Weights of a small multi-label audio tagger.
Model: 7.92M parameters, log mel input, arch convnext_v2, norm layernorm, patch size [4, 4], depths [4, 7, 4], widths [48, 96, 192].
Training: muon at rate 0.0021, 6600 steps, batches of 256.
Data: 39062 training examples, 43.3 epochs.
Rows from block 10 of a small multi-label audio tagger, named by matrix and row number. Rows with one number belong to one neuron. Each number is 500 + 50 x the weight over its row's rms, rounded and kept within 0 to 999. All counts start at 0. Numbers have three digits each.
After each neuron's rows are labels from the 100 clips, of 14848, where the neuron reaches its highest value: "band" is the frequency band that holds the peak. Only what is clearly more common there than usual is listed. The data: babble in 24 made-up languages, each with its own sounds, syllables and stress or tones, from a formant synthesiser.
# fc1: MLP up (model.blocks.10.mlp.fc1.weight, 384x96), inputs 0-95
# fc2: MLP down (model.blocks.10.mlp.fc2.weight, 96x384, transposed), outputs 0-95

fc1.339:498552536503532507453529428505465505489556536457518589498564447514534578526493437521577466534477510444467527451462585491518426548549516498606481403509496576500550453535471588385433564417508455432543466541458578503517516433488568522456484538441500477471382539576448501461463480483509482362
fc2.339:560476460579490463456478535532517517481468514449454599518553563507496463523554496378498466475473456438490516481461512536492524542555570536405491535432462593405497427450425520484484596580570639433499536522535490472497456492457448411491541512518546509436507506460603563583559446452460518461
band: 250 to 500 Hz

fc1.133:445497405442552534453487547497474474469470516380441448453502423453515493610518426471451468479531568464550404564556544531498515497529518513484476528493557412512501470505383437477482512548574461517537385513533599483539570471496471461520566506535519523564522440619538419482476464555483433437
fc2.133:536564463437552510504542451499518528558564448437508438530473582569459478464514506480342506563504543504510455512535527529468641467563550522600534402429496503469434517513416419596467457432504496569477461456488511555519493539458575508454487491550463460444544495457496483577535449530466403538
band: 4000 to 8000 Hz

fc1.28:453510419432502579571516463558478488408530559487505498515454424447564518566483478536564412527487546477478619558540534500500482541505430543542582481375573596566537570525443515539477523463488425478559408481523554404537538454468544489541518564503458541548469465487447558462452524481421466518
fc2.28:481520411591447457535447515557532604543467500363540435469460486504462429493490450552449522456427576534513436373532570506592485519498606570518524534409499480534564471503446486421520555536463554497517502554536460425569545476440594456459497490512499492453428453488479545530493507496539553496
band: 4000 to 8000 Hz

fc1.273:503481473497382484477492426565455473470423543549442555443554482538481519485514479494448490448494487531532522525468504465386491520556534424494439472445494541537491468476532543569560496521469553450557539527477564526512479455404467525595567617534420465541436517560554580517330536535420518544
fc2.273:413548558573539487523481467446625643575443489511568492591481432507498514506574431556526546540481497504563425438541487562461506524480480492522492483498462387511531582365551496439460428463417474471528551534562457492485491487512471469455498469586492520484492415491519510524554468534537452420
band: 250 to 500 Hz

fc1.123:503558539450567529555507527476447468520437444355618576499615462590462538506472533396505459495531517524518626481523622535528442391528456469589518475507474465506513460432568525449438500452429472490478479448444524432536505548510519463536526450529493493476470453556477464527449506529464467527
fc2.123:506450510465617501460565466431534494437473523465536592488529544536523588485460506458406461562417453507515510374499497533516394465485483440589515488492526497524493498418436439581632533508535548540479537540469483499595504491527470466455436579449498364505466522523570525534482505520488555552
band: 250 to 500 Hz

fc1.114:454474443424391546575452457510486544526504577427537563539567444513541537563494545453492531446481516488495608505449461499523441563558529463497480527367513589540511469531454446567589544526485503356546393473431461490449472475543405542519516441504480583496459454488467517540472530478490523498
fc2.114:485562487536502496544449531422461552594535471463491402573474456517385540572516451467474524493501521538461467540526536551608413580459508523534506586439577381448453519479518470441435466533405502561478565527534480531577454497432494500485432447431489559472542521453453531484506522520537612552
band: 2000 to 4000 Hz

fc1.367:513504496491505482466519519565494430458471515533550541521516500570519453537450467491552562440522492571532494448483602496628438626515527487564478475492403482506491488453490411397487548668581433499527555529465453438496440591488542448471506487445538575452472547466476503549517535582437500482
fc2.367:465516531484555523423473509554513533446497592524399575474478584447522539616484474452408489605501337532458465498489516453476521564411493512522510498568432565486547480494499538495469532520467496458422499530426495472546579514442523525459507453413484488523455537603449460457507452582563497558
band: 2000 to 4000 Hz

fc1.39:505529473531513474458525530596467513448403405537471486492496528469483451537465537503460494401476627472458517564534567467476423589579486497558388478468532514555554465500401589431418456518559501485546480472513537529543482500412550488458503466447473537543598398470468472531455466452410545517
fc2.39:473540543476484431614494541516469453456445449456531576507526465489555518534430462542525592458569448423586472440464400515513527434555536511546560519501468476536443396554450454532433484567535542500555548536519481545478402541423552509561562567409488389509500458481447491559546461526474551471
band: 250 to 500 Hz

fc1.175:495501518486508442463462519554486523397525453527498462476517596565442498572515440547516430612437554482449485419409509509533508475462465455479464480460482524455513514514516515590474532471446437519486508473517423495402511632579531401547482540540510622604442520451471388524526506517511521429
fc2.175:472552534550531453440494529444532439593461494527398470503411471513553431473547541523485470538514557630452441533526517430546518494503549504533476539460522475455446542580588478487375450495421514425414496514509489464490529577513530503515404526523457585479611567486504375481481498545542528491
band: 4000 to 8000 Hz

fc1.193:428482507555387472504470501569360445482432483413555562422545485539536475499465429455446574454480583581531484506496583536580488505547517544607564511538504486491476433525501494556564446414453482423470463532478554486518557446456526509452434531509480553565459562518519557562443573468526531491
fc2.193:545537435554488516464403538540567473464469569522499596499435618449558507541508597483540486492410482532496421538547548549558436476497436470608434511495583493462464479478475522458463497496430402455464521541512487518575503533466519469474546563399506494589466405548585494482395531503474498477
band: 0 to 250 Hz

fc1.95:587523448466411445497519513513558541395449506451435492469500511445517478589522519537409487518401447509461449473544499526507462534475502572456531535373527574453538564493526440611542615527487461426558534492469523494562502497519510443599527544467583569526495432545530581530446492482492571464
fc2.95:325541499495536412487564441398548556596452521464581561525478488531384493550449485515552434538507522552468487492544518530504474444526515541508497559457511485518489537596484405514389520513446534518485535561518486449448551420509503472517426427619484476496502486509491534426537522564463522549
band: 2000 to 4000 Hz

fc1.239:498494437514442532528497468584424488390441529570365474437496510538583501495523477484498492448541441530493501422581433567443407526535553527520535444374527547502506419520456459480505450475453543520555471437500437430497506505461509541566594540520459448659532512510465501438499490511500525525
fc2.239:534442504604501497510454543425552558494400543471518458625524513472561456457520377577563517492482446536479473475545569473464524437561581480511449578558480495594626534566575439457466486528517519492436481498502573473375478472490514521479473559503470477476490496455470575523519440502423480455
band: 500 to 1000 Hz

fc1.161:461487529533479421517530514448569568519555426533549579433503538466435583560568456618425506492555527522477434487491530493488490529498504422511500405456453493467417388484434465496576494536624536511463429433527480577452598482513545486469485520445499472445518624530518532475495567495538498446
fc2.161:584576497490520481546573520452523441576493503475500550497582478523555475477519461421607533388570496461515454471558470562384427497483496436484482462497435583469511483445495481510482525440441546505515581497470464453534490547522492441533574455496611435517386511641524498476543559474496435479
band: 0 to 250 Hz

fc1.284:567526472498497448547472483465494506478550582471446474489472545517420502514535379440519557507650523544489549423424535510394537478426475435430528526443498526540499504414587488468453488430575540440466439505470492464499385587539474496508560439579455433548474461492544463480533545452495479428
fc2.284:496549424531470583439613577447493553513459444516534535546455535536435506467532378509427494501451535473515454507489422482526448544528476548551548516556573494538457480542528546481567354474449493518522505531524480607454495399470380457516503562524472478565488580396460450526563508497504493499
band: 0 to 250 Hz

fc1.231:644527509475522522445442540464492463514480534497456406472528489503458482532541496467424607486450529480503442509434527531572505530537528540607500457462500506496536525406447412465429451528517546395481480455537450420483374479536534541516523536512473472506489490536625576593423448418486541512
fc2.231:502546512458498460493450501601551500524432503506492484532475509439490495457472524540494467572438438544515478543520598387441501604467468515480520444516500547571522482458456538518501428489548482536500374521510472520500513550546565421589532593426421389541472453541542448576486437520583389559
band: 500 to 1000 Hz

fc1.55:537513537464494551540364409488426573552495582555540484477508545559520619552575535541515520457385464502516505466522464553541413488481500486473522503433500510565567566478495469548549551451443518615508411434474514521564472477556498488510555546409499525503526498437516494444370507454527464546
fc2.55:418459475595465510458391452457548479541448551490440535604439415469431483438499559473468479576509492484451503571441516458579531528549488553460469583440488469519524467464590492458416508572425450513581416556524554535478529494462537515504469506546573516449533567461504588425521507561556574482
band: 250 to 500 Hz

fc1.72:567519539510533441453510527538489490463479484514474478501534516423568487533573582506546541443485483479412531454529424450519500440495447450471505424462458537513488574495561565490458623526509488526600423509433504448469428536503480412526495566642526471530521415529583421486478505371466565562
fc2.72:437558486475478487513576492463421505487521570559520502550477549501491405526583574447484499377496473449515554543479449406510476392497521513516448522628607554502464487541476479453578457546482500459521472434579599497533473495462498519521497488549476503546561433542490502497438554371464587445
band: 4000 to 8000 Hz

fc1.376:487510481491415509357504577509476457501453543425491545500584489541578378493431468470566529429543498523490472576415500533445483542459483441509510534529547481529557530450495536409585504548567455447507595525422530519464564429488480512455544491502445554479509561567466391534549552576496450538
fc2.376:547475603522499525569430474559632496507484494558468507477452504512508506464427513451442532529541553509533499531516473584551501581506483498568442494472502484401602456485439486470582432526488538491414495484504487494556399452523501581386493515490498474466504523523613534505415468519348485429
band: 4000 to 8000 Hz

fc1.324:529578530415562418524553497497475439485518469517554430521527546484522489510456524487416605391522519514546525499507479570466519558534467530369446505529444485394525427576541439451539464454469466537494524516515457416440459453413484586565561450453465505473509418597512525486454547553444455552
fc2.324:413431586454552533571468546463515537553515442484464498425462572568482503543480418357504549550541493575482451487471479599428539551494526502533610578525442525464497543494455508539522529569490464565515421485406508455568596515421514513451519497491446449475499495544435452537401468483535498505
band: 2000 to 4000 Hz

fc1.295:554528482504533484493545560586499483531426587427453571486543510496602527527495370559505409474393555559567498394480441456537492472471517546437433538410422436534523471466512492546481514483535451485502559539439518459554478469500382558495506416452550557452519501588475538508560513474484451520
fc2.295:417466575497478418552559508498460534554488497548495447525487543575509525596528481525479507561538527551505463489467476576511562399563460456459457488432545470422483507466562438467471519506465568519526518504530475533528455389583399520492408473468520517343521623455479432461589514530501473536
band: 2000 to 4000 Hz

fc1.380:436450581509510534434456551392503452502542530464489443491510439576457436490510522464541512455467575486533482502584511516489490552451576591533496462455417558473556481475485479424445505438525412491504507476412493469408533489397579543461414658472477499497474503450425518492475583502462440551
fc2.380:557509412510561524548494529486511506483550488462559518427510422553526495571457509490469463462460537515471459537535493616432578526461486513533483577574465521468545517513429534493542513368542381415517540500514510415592435594551550443454509433471420513534427575466512548516539444420455491448
band: 500 to 1000 Hz; 250 to 500 Hz

fc1.382:553488479476558418488492596443447439559453589535393458496462448540534458553535396453495444516405467467573466508507511470584418486491513513427505357499504472546525459527489501589411529439526588572479535503510512543479477499524521410503571585473442426527513481502546537524529551550457465528
fc2.382:498460493443543472523455516515606550552547441510551422493502540477502512448401567499503488369566435529466406460432509546522462456431540514495470464481450491506501541503531504539484490505522397534495454534511567514493461534461578435507568470431605534495398483519489513536675564449532538562
band: 500 to 1000 Hz

fc1.140:433490606477417519466522519423488512466368502467523556402502517473550457512560514513449482489500500498525422396506459472497509443384456548439475478500462599473496506543489431600533523525506505457540586444553525474458568539473481579532468421520521524474530536548444360510549560520499571556
fc2.140:396473472501512523510429461470469551394492549560580499560461426502459534481468539413466405537525554464485467531495506467480457495627434525464479495492521520523505480547461488510542469524430514441532571516517532400566611542499424561515439448524469546459564493543478533444592518424574625544
band: 4000 to 8000 Hz

fc1.176:457526432526513455506494504461463430426517443518478555550518551347495553546620408554444438460518603563504504538448571504461484476459424507523598437510476544453460517588527505396533526510527480484553499429511442540511515508512540567401436432510489474494533524515489517441574478485463449407
fc2.176:476555499554439495575561536440503512463562463436448446488449481491389445577587442406596547451591456578552471376444522509498529451551517512446422524498546490492490465578508543507501489453480591533503489543548511483585474504473487468500594464478522405506507409530439536472496558531585536485
band: 250 to 500 Hz

fc1.78:566511471458383530523456535469425492390513475494466489554540474496454565524515488573572471529582587560461485440548530507492502522453489493530487425438501498446457509525551497483468574518520457521445542403391449481510427594581472510438423577508431546425514402587435455434485553529512488494
fc2.78:462526523481503556513512563498513533548442493490495410486465573562441578447661393419408433540500578502506599474422450513573517528442488483426464480538569519516477507583542476545478517503497480422455512500442472479597596499461478530546431558466441544534511459475521508449443536525465455562
band: 4000 to 8000 Hz

fc1.331:551481579510564409496451390459469505541484493584533447384453442525475577517402392560461434479506480570502532475555451578519505560445426526533472493505503562459541544528452571547603490599514484526449505511574521460468395526430530463472490528594460491541524500523522545503474550462472553508
fc2.331:578409524540464367540442509503506522434479559506445541500486458506507533497531554502500504484509504494481568483522497528585583637469550434414546454525591402504556563555423495453511508455492489489569528464512462490529515518535497426443496494440471456607480464461441449569559584379488450511
band: 4000 to 8000 Hz

fc1.18:456549473448499531499509469440485498477522534524387421518592454524541582469460502505537597529482506583481512466504531537436530527519530589508547502486523397360470539441564491457500499554466400483550577449493433467449579505508512532451557450502460550545496593652461439456473506489445525499
fc2.18:578562541643437548389593480482578469438509460458519597519466502495546495472540473459450566495512521470529524480354542452501543473546561483501485479462536442454546576581547586443522455520487483425489483508448588510432492474468498516465501510549589483451462514541559472424418488550450512474
band: 250 to 500 Hz